Weights of a small contrastive audio-text model: text encoder activation star_relu.
Rows from block 2 of the text encoder, named by matrix and row number. Rows with one number belong to one neuron. Each number is 128 + 24 x the weight over its row's rms, rounded and kept within 0 to 255. All counts start at 0. Numbers have three digits each. After the name is the row's rms in percent of the matrix's.
# fc1: MLP up (text_encoder.blocks.2.mlp.fc1.weight, 512x128), inputs 0-127
# fc2: MLP down (text_encoder.blocks.2.mlp.fc2.weight, 128x512, transposed), outputs 0-127
fc1.315 062:148123099159107118151101138140177124163114166103111108128124170155103127105130128173133151068122106110129130200146109147148155141140131152148108064098142140162109119112110132134137079127147101165128100120116128121142134157131136120122129148107122123166086134136139163123076167085086115182134116093108136131166139116083123130152125147135118124123133114168114118121113157127119097106117
fc2.315 062:119096142104103103151120133121125142164161127072136151140106136107122113196133131124085112069163115102148119091171127143167135161147141130120111149114092164108112167123116128165158134119130088145135129105125091124117123136121144153133138158133123062138134175106101126083101163097104098122152123109130157131112114111173155151118121130124116154120170144161145146139131153164103147110121
fc1.316 054:126151095137144112161112150148171137139144145093107117140121128124098122120138127120115135098107110110140160147159112130149133108103150109113136089103134119122109144137142094127081114163133099181128095112148124134174120184163140126162151111134095189127108156123100094116136120102148123138120132082119134121143113154131127167193165119135135104124119112159117091133156118095091047133146
fc2.316 059:129148119131136129097110137110085129139153118120115120105142110145158142145110161102091074100131115073094128099118143093130110148124148113143132166188112159116139110142127129138128122158155179109141088131157097130104134114138134159146125130113128092119129143147111122135152099121147178119129104116105142143109145104150183157184127114130082163114148115149141124158105177187113176107119
fc1.317 080:146153128150101100187116124176154132156119145074118146130117142133112121135157137120101149106095093074142153186140136141156132151126167137159106116094137159151116185120095114123122083163119129146134112098170162093165116124123128107135108099110120117136132141118137131102107142101087104171155127128112102142129116124123150163113147112126137169165162104104123125132181128121125082147131
fc2.317 079:122081169111143158101127123113184132113156137106149126140153146124109113133135152124102122090120119118112106117118119150136145103145150181136116132142137140137104154171155125161137126122167143115090114098102124094118162114140157153100143118082139096116149172090123072120110144136114111144132118087116150127109124093158145115191153110135097153107128112143097149154099166181086140092133
fc1.318 042:092171156141115109149097106124128129172131145123146147147152139138123126127141123133107168135062141155130130107147097156155140150124115160145086096141140138127157206136111117119079073103144116105118104103146156161133149136147176145125119156108137138128125148149125111149121162152092138138119112099081086102128093132110117110132092133138126114142178121131136120118175107130072147122145
fc2.318 046:179149120137135135141113139110114142158128135150122122103141115110117126163120159119070115082122106094091110112145165127129103140146159123128127155148092155095143142141096124110128122132144125077140096115169102152122138104089150143183104115121139113137131123143091160143151113126143142114130104116107137080136116132159197155155089116142095168105157126156156099132140166182104164103129
fc1.319 065:141120112164138141146128077129180141157119124111121111129153132078100124121168094113144151123082133083153111139157124150133157155149155126125099111106121149169137172133098111125117117146140111157093139109146131154123155139116150118138132155103133114103127131109103137078156143110105132136166114098107129140121141078095147127161162148117070161160126132149113115109118094095166058148106
fc2.319 089:164136111124136125133125153124082114128136105138143120104155148080072162174121140130127066129114146061138101086143195146121123116124145117110122143160083157146136106133141111144120144102132121152124118144152084123090129109147152160155144113138124094138115128122095142130136111130161162077163095129130129150103126173175142124136129131137102124106117137128171130131113108137077154131163
fc1.320 061:159115105140136119155106114152118107117137167098124106127124135124124144124184123133145192063139114100122136143163130110119124134124104166141113117121161154130157112143139113127150069134145088120104108104185155145120132129121147146117145176094094115114099090083113116123107154142127097156145142101102140121152111117124096155150118114090128108120155105144140063090168099136162115108115
fc2.320 063:144142104105097138167133117134127148158132111132124151082149130104131156129095141124127076141116080104167099150129184139142148100109106142100126159125102136129112168113118110134128111096145090130103127147192091091116135122121140185159115095141109131153138136146084174144131136151120159140097122118114141135099111145139173139129102144138120157079125115143175168119106119167098128118095
fc1.321 130:138147110099104143152129141142134124186104144139128120110144139128119122146122069127132156124099105150180168172149099146127127110141087150082099092064145119151111127129136100123137101132124098154090124148126149086130157176111144123154123132161107140156119102134129133046147133127111118164148141115129108120129134128118112123155115125125113145121137095129152125135139080087126061104106
fc2.321 150:109164118142141116129133157124083100109133122119162121147125121116158128130186153106110121099165122106113122089165125133141052164113121102136070110149087139122126120138118118142143140131099144130157110148132138177096149123116119083113174101130113125142108135106137091144159109124140133084145109151143139139147151141139131090150159093168097099179124138100119132148135120165137193135144
fc1.322 221:105128100105147142168140143159119108158097154101092101110097153170148095107135103092152136151101144159107103160103116142112150114114108163114116098132153105153154120148102106145135151151158091164095110143112159104150107116099161095114129157110098127110148105160121113153099160115145159156152141106114153107173145158101095141095159154110153104117124112096162148105110101144107099156135
fc2.322 204:097130121107148136140130144165126119135111141107094095115102135166156098121117106111180132147111136145121126135090115130117146109120117154117120082134164101145129134136110117140129155166164113164109131131130151106146128129124137098132131182102109124105149121155117111135118173112131169146132134112119141127124135132096117137117224141109196134123131105102154147045107076147120113168129
fc1.323 066:125162125161112125151132135162153138145098182131124112110156128150120144122140123135146136111114117098141141169152127133158151159106189153114140089137115142161109166104084086140169124164150113157072128105150122149134117141108144118134097126122155146109104199090122124082129170122116111141167119102125130115156134132109105142145119129106138129160130129114110106161149131087153059116119
fc2.323 071:163116127139137130091097129135148144104127156107123136133146160107062100148116126142117122087134108099109101081157122142134147101145162136139118161150109138168105157133130105128109114090146131156099114106109129141108161111128151171116126137122113056133146130109132088139115096123147118134159104090085153118111093096174161124167107127139115166110137108186138142144116149157074133107131
fc1.324 064:102125104171114170122110131148165123174125125118090116085143152115114123159144105126100149109103107081138150170130097136141163142116125143141129127107114159119145149094121083096137120144170094133098100132149152145133104121114123090150117145109121145138139106110120101154092112146126136152137099115108122101177131133048117141156096107125131151128161126157127135106114104155099056129166
fc2.324 083:136117123128105082152145167080125126120166092170110128142143127113150119169135098126085120088124145133134138134179141141121131100133128154138115125117140102101110137148107118100144101075104088159107144107135109129115093131120153113166150146167132136156135126095158164100092162122098138097098117153140130136113128165164139165110093138159141168119132203081128122134153161115137137127130
fc1.325 306:143170152138165099097094151166093157132114109136141110131158108098142137146098131126149154087105106109119132113103141138115147109132161099097154086093163158105163144134113120124111098140174121104142097115106096093104161160098119118151104160117098156107149103136149107107121163137129105159168147086131122089150112136133164113136126168098115165124147141155117106145145139177147089138130
fc2.325 206:160184140141156083111100122124115159120111103132143116120131098092159123140071112131167159104104120119114144132113129111123172092151171103103180105103143164111156142152124135119094101143143128100125130124115095094094153175083123129142106158138102155104143102150148136104104137139129114149167163116115111068131117123132155126124104165114137183120135121171119095131145145125152123147123
fc1.326 055:107140116210099116167115099138140121119147165146134144163087135140121129115140147135106135087130104104126119152147104169109152139146164160117079124078103139153106115135125113134153077167187136123130098092148160136144150136125159118124127125108122137112112114112121107101139178094124141126172092109095105131153107098139127090094143122143105113108130096113160119106101130145126095113095
fc2.326 054:174172114104137155106155126089114121121114141170134117099172118102103093111097139134120111140123117076100142140125159133092126108086127145138132115137097170137146154140132105132099106118122107096119112136159132109098147102127122143167115112129117133157131152144114149133162087161181161161138108091132134113152150138121174133159110142128110151067143123168134118130128142186094098085106
fc1.327 076:130138123123138110144125145172137136163103168112119103133136145148091114150159136169146130109084137086145135146193109139121119165125124163104139077111136149125164156144124105107118101128122105127094117102147128164107129133100124118153123149109108116147100127122126145071118173128086126152169113127119140129137142158108095113140091127142113131128130124158135106134152112090111024124095
fc2.327 076:157132127150130168152125155130104118169121154159098130150123175136077171138141162117105089102132121105125091102146201154123094124127120096133081156152101139130131135121096112120145165136145102139142150117169103185147111080118169131143145132106118086126128107142085129163139107122125156103127095091133161129112110141148169117124126120122127150117141132109147135093119113148125173129156
fc1.328 050:097157136160189118165106084182117113121136110129126126158130144117115072142144154155160139123106112130141102166146135170163129188124151150163091143132158146135095160122143069106134072153130108162133120102161152127153101116112137130153117133104106125161093102133077109130151150101111113169123107155122134105112107126134125121116116119134113146140142125140104088123119116138156125155163
fc2.328 069:166139112144138121143121121119109132179123125144129126110146117126089175175113146139106119081093086108156121123131202130138133134162139116097117179155097148095129104128114155112137112132134070117117089145166115149123128127116157148178113098121128114135124108167102199133130097134092150106136093135111129118098122117139186122150097106140099152105142115133152120138126147161132151118128
fc1.329 179:118117130130140088100123120146140150177168109107102116107116143162120125140096121104146131153115131105147132128132089100146169144159128149128134137131178115119145113125151153109156101159151114146067093147141124165100121189146145150147136125117168139110097124173147093137097170085099115128160101129134131155131102087088105177139097097108126146137116106150140118116124139104155094132080
fc2.329 195:116121158106144136087064124137125168119168137097121154115123140130117150133091130104166108138108134114144124100115141122164174121150133120111128159139155122152127113132160155152170132124127180129132141125096118121126123151178112167090124123131121130110151098152121079118074125082100067131154133115121122141105055115138135170155129132109116145147101111168127164113130147149115135151094
fc1.330 088:124110119145123126169123117142172121155159136105087126125121138114114155117108181111101118113114101082140130150103102130138161128128134200160147120137121125115146160159086109097158098146173111080106122123151132135126106106109193121162105142109138111114120120112103092154118158107106124130134128131085144147160116124139109190109113099102119116128145135147143089124129091125123063107142
fc2.330 118:102104123112134135116081097134158165109158112061114160135137126128119114124107121123149134154162112157132094079116114126157135145133129130098164152114129130165140155126115138130164118103154182143146114124103085117124139148153126187092129122114138098121125128145132060117085136115144092140150161113105141117124071096183142148165103136128126132145117137158123153122130130142111179115091
fc1.331 122:163146129134101153125131128171146109141104121119118144107154150129105112112105102128140183127119106161138147199127106142161145105113111152118083110104110131137142157124140102107157095126091104129086147143144153125141131174127158087139131124133102117166121075136122104073131167136104111206122146107093121130142115121119086139141105095133122130118144106133108145123160105110119064117120
fc2.331 138:095126142163168143110121113130115135122133127117153120136136165136130158175146127144161112107115112113149112059165180134135136116126124083090102129151107144114104130173122117115116151123127171125151135152108108124105145108141136135116177070123117157103111116107159108123123082154122088079121146155141122147137144136160148089173130093157085113149105128110114138150121139138121153184168
fc1.332 212:145167144135167103100093141173085154145121114129144104136150115090132130148103127117147149082104094109126138120104144130112154115125159110105151087091162162104166145134115116126108098131172117110141083117116097086106157153097131127148100160116099154112146106130137099106115166134129103152176135089129123098160106146126165104135140167101105155125151146148116100146136141185143091134128
fc2.332 195:160185141141158085109099122126116158119111104132143116121132097091159124140072115133166159104104118117115144131114127111123173093152173102103181106104144166111154142152125133120091103145143129100126132124113095095094153174084122131141109156137100154103144104149148132105104137139130114149169161117114112068131118123133155124125105165111136184118135118171118097133145146126152125147125
fc1.333 056:135158102165121118202100129137124105158133131151110138132119153145090123121104145128126140121126117096099149151150109113124145084125151164139111105130117130128106165149105070108146095190157118160117101072116123123168126153129135086141132099108132120122128095133091112111140156099128131151106114123136171091150138114093127151133091099114119138152130132122154105154124126136092052100100
fc2.333 076:104156109127157119135133119155080147150105148116115146106154111140140142165130164143100123048132108095117089116162124098102106191096167140107140133150108150127121115088104160122117122145115137129150106112141125125101147125116100099158149106142093090125148146141119115153149127105129126096159138154127138169095164183115138130153145133121107103100150146110160161131154132193118154120143
fc1.334 056:142136106143140100143131128146160155157122114134114114177135101156097117122175125106138114137148113116167136147149122160193139161120202113209148096103100153138110137115134110091100108144142133137110117106170159123106173142143156125153129146135149166122122145151136141117160155139117114134151094106100149112153106105121109161134133094101132099151133129115144097080153092138136132141148
fc2.334 135:101126124107150141132129152166123123137107149108088098108108137172151094123112110105168120137106130135115123134090115134116148109112123145123125090143160108141132143134111113145124152164178097170107123129135141106145137122123143106135128186097105115103154132144112107132123173113138171153132128100119143120117138130095127142125220146103188146111137110109155145056103082165114124160134
fc1.335 173:096112126137127097118112126126138173162140114111128115103124164168128107142107104097161130126099131113158161118175085115137168138115109121107108125131185116115126118123143150128129087136137094183118083147144132176097142151127142142161156143153128175105093131159160144104102131095100108099144118137153105117107132108081122145130112109114115154115116079145121132114108152113151078154069
fc2.335 184:123111176131146146067072144130109156142119155120142162108140154136100165110092146097166096142102154110152131118130135132151158107106109088155100175143129114117109095112184131149141136113123172141143128160114121134132157123162111165077124114157114139114148102144103091132105110122090072154125120130129117131116080115131125160163139140105101145144114104159137160113116162127141132145094
fc1.336 057:136116115161123121133144077132134117141135142134098117119140133091102148147145112186151146097101137098115138158160148136135149170078153152117093095074123177134134132113107132128120108121136113122126074079113162168127112111090126133143148143155109132138100149105139153089157161140137117109167080138081095147147130127116111161183115119102140140152109116152137136117146115145132119114069
fc2.336 063:143143120134125124142124128134121160117170128098084146117150166125115056150118116124115125078141117120129118106180162136122140148096143103117114135128067187158162166129094101117104118120132068140104118117159096146126169115115163158158140119114114091145086136115126101095125111119170121141139107088147143138117127121146144128128090128122107145089160167134129131137132127186101130118142
fc1.337 056:128125090176171101135074142169154092117121127114128097117110136169084132112164139153131169101121130078127119143111112140194180132136108159137120101122110115134081135113112138126149148142155140143084106112165147104118130129082147130123117143149139146127089098144133106137134096114111137141150153144120133139149107132112110107167105131135131150176116160120144099114154128176140096087093
fc2.337 060:128153107122106135129101151100116129155165123130147149089154092109177091131159149097107093114163084072115106109145095148145078170111116116107080113120113151137114174123115112170155121128131105138142106150156119138114134106103110145162151134139109089153152169158079125148148155124147140122175119119113141121136130145145175130141142125146101134128141100153163150137130147157085135089117
fc1.338 205:124138146120137150161183135101154118110113141123122091132140104142126078159130122141133144162134121120131146158114111133109126135082112166121150084083133105112133131129106059089090109115148102144110113165123132099146129112143109138189140125114145152126122105131123135096154129156159140162141123143132146095162118118136151120097090167131143119112117140149119129151123121118081026112143
fc2.338 215:165145153103109139138143151105155096064162122112145105163144119088145087158162126148124130149146122138119171107109132153122112122145116128125120100137110149142155114171120113145133173133120148102149152123072133130143098113146150121118140119088148127148087143116121106075128113147165136121142120085135098096173121098167151099134119091137099095142125158121077100164145093100101149128152
fc1.339 075:143176125215126129146094142135153117146125136139108142102140167132132148086137113100144122091109137098145136174168130136139131152109126115113108135109106147156130190159125091107121123173164090144131095091126139144157138141115134126153144125118112127145123136115086106118113197106118104145153109095096151149115105154091113134157143136134103151150146120125114151115151137151113081139080
fc2.339 071:119119144150108139096123105106158148140152132067095144102142138150135129136129144122118098103104121121130107100132163082118161136126138139141151142148124171120098179175110119115138101138156111102119106098160115143096137127130130137137149131105137092112136139123111099114098187122127110150136150117089175171093130098134152152173101129119120173080164121135118146113130180194110144106125